A small contrastive audio-text model, trained from scratch.
Model: 11.2M parameters, log mel input, encoder arch mobilenet_v1, encoder norm batchnorm, encoder activation gelu, encoder depths [4, 8, 4], encoder widths [80, 128, 240], text encoder width 384, text encoder layers 6, text encoder norm layernorm.
Training: soap at rate 0.0024, 8900 steps.
Data: trained on struck, bounced, scraped and rolled objects made by modal synthesis, 29.2 epochs.
Rows from block 7 of the audio encoder of a small contrastive audio-text model, named by matrix and row number. Each number is 200 + 40 x the weight over its row's rms, rounded and kept within 0 to 999. All counts start at 0.
Before each channel's rows are labels from the 100 clips, of 14848, where the channel reaches its highest value: "strongest on" is what is common among them; "band" is the frequency band that holds the peak. Only what is clearly more common there than usual is listed. The data: struck, bounced, scraped and rolled objects made by modal synthesis.
# conv: pointwise conv (encoder.blocks.7.conv.weight, 128x128x1x1), inputs 0-127

strongest on: membrane; one hit
band: 500 to 1000 Hz
conv.108,209,225,201,235,175,245,191,195,209,195,209,214,188,189,179,121,196,184,197,224,211,186,208,196,127,143,195,303,198,195,184,226,264,202,205,278,146,191,166,207,201,156,181,192,246,195,180,198,238,204,238,194,214,196,208,121,166,183,207,125,203,108,121,186,135,217,208,208,201,188,203,228,18,197,207,129,202,261,187,189,231,177,106,186,216,196,217,201,192,211,224,200,248,193,203,212,201,206,168,139,197,145,146,191,186,193,202,196,268,203,185,219,200,161,243,209,190,20,179,206,201,206,132,231,198,202,212,194

strongest on: mains hum
band: 0 to 250 Hz
conv.12,163,165,198,268,202,198,47,147,200,265,144,197,181,243,198,202,195,224,197,114,167,217,197,189,199,293,201,189,210,186,235,247,259,219,206,199,290,182,209,217,174,192,196,219,194,219,120,191,200,181,202,194,283,199,219,156,171,203,214,200,196,202,175,100,166,112,207,209,124,185,197,225,184,192,220,180,169,205,197,201,212,306,192,231,206,198,180,173,200,150,205,212,178,194,170,315,178,214,217,223,219,211,198,214,197,169,202,197,176,220,208,198,257,177,201,186,371,201,199,203,200,197,196,231,195,99,200,213

strongest on: striker: soft; one hit
band: 0 to 250 Hz
conv.99,201,227,212,120,262,166,219,273,209,215,199,195,185,235,206,195,184,227,241,212,239,230,201,207,161,469,217,198,208,161,197,195,205,197,212,203,279,207,201,175,194,197,200,164,146,179,220,197,204,189,201,204,175,204,237,230,225,191,183,258,164,196,231,346,212,202,202,195,189,278,181,152,175,195,170,235,204,200,205,202,174,196,173,228,79,209,168,218,193,192,191,197,191,193,199,186,185,195,198,291,199,228,193,205,204,173,201,212,171,106,195,201,196,199,187,197,207,183,201,168,142,199,189,196,199,213,267,202

strongest on: mains hum
band: 0 to 250 Hz
conv.34,197,214,183,161,192,222,167,156,227,222,196,204,210,260,110,240,201,196,200,222,206,160,162,123,204,228,201,176,208,193,215,189,177,170,174,192,161,211,150,102,177,172,205,196,198,205,189,259,174,166,301,123,179,206,199,206,163,269,201,205,172,185,187,189,182,195,200,196,142,157,187,224,255,198,92,193,194,231,166,212,260,86,125,276,79,244,216,278,197,197,194,257,202,194,233,247,196,190,199,193,197,192,129,237,177,105,224,217,189,199,169,187,155,208,76,203,266,192,185,195,197,189,222,192,216,262,183,204

strongest on: membrane; size: large; steel-like damping
band: 250 to 500 Hz; 500 to 1000 Hz
conv.56,164,101,184,166,213,206,219,219,181,188,70,190,205,200,194,346,203,185,246,201,185,98,193,177,200,154,208,171,207,193,198,254,199,205,201,197,190,188,118,229,208,204,201,267,215,148,181,277,151,197,274,214,223,222,193,202,185,203,183,197,156,130,236,208,200,242,203,205,192,204,243,200,243,197,245,199,213,218,254,212,254,187,171,220,203,214,208,224,194,201,302,199,231,202,286,178,166,280,204,148,189,174,198,197,228,215,114,200,233,159,200,241,200,199,197,175,287,207,190,204,308,213,192,281,205,198,279,226

strongest on: mains hum; clipping; text has "clipped"
band: 0 to 250 Hz
conv.40,266,185,218,183,195,198,230,192,166,214,199,195,133,140,179,120,236,193,206,253,271,184,192,196,245,246,149,179,198,204,273,256,173,185,192,206,215,202,192,176,214,205,231,264,188,203,303,191,206,209,232,206,224,187,211,207,204,203,206,191,242,199,225,177,181,107,200,221,97,199,222,197,189,142,198,172,124,206,204,192,318,195,147,170,194,193,199,236,269,213,167,239,198,210,135,151,170,198,174,211,181,204,111,188,186,217,165,188,292,190,197,203,135,238,186,201,299,241,193,247,139,177,204,113,198,96,116,187

strongest on: striker: soft; repeated hits
band: 0 to 250 Hz
conv.113,197,137,185,197,246,212,202,209,166,201,159,191,233,245,207,224,155,182,205,223,204,210,221,201,224,356,228,185,194,166,161,243,196,197,167,199,188,188,168,111,209,89,188,195,198,194,213,238,202,215,250,192,170,205,204,200,198,319,205,195,162,109,203,182,188,182,143,203,146,203,133,191,202,123,198,149,227,170,201,197,308,184,131,218,202,245,224,195,141,201,191,251,224,184,200,173,185,199,185,322,203,264,156,170,281,231,206,267,171,164,145,188,203,190,154,212,222,156,215,133,175,248,239,161,194,175,180,198

strongest on: mains hum; shape: clamped rod; clipping; text has "clipped"
band: 0 to 250 Hz
conv.24,170,190,166,196,204,196,94,211,182,376,178,140,223,219,206,189,199,215,177,205,231,237,149,185,172,143,187,184,203,200,231,212,264,117,89,154,173,199,204,231,147,194,181,198,215,201,203,214,177,170,181,255,236,254,205,193,204,204,105,198,206,181,194,254,183,220,202,224,179,145,258,181,180,203,197,204,202,192,195,221,237,190,201,74,165,233,189,243,128,195,199,168,209,163,192,207,187,241,208,186,330,173,195,316,199,195,197,200,189,108,212,206,200,198,199,200,198,200,163,241,194,177,200,266,199,204,165,169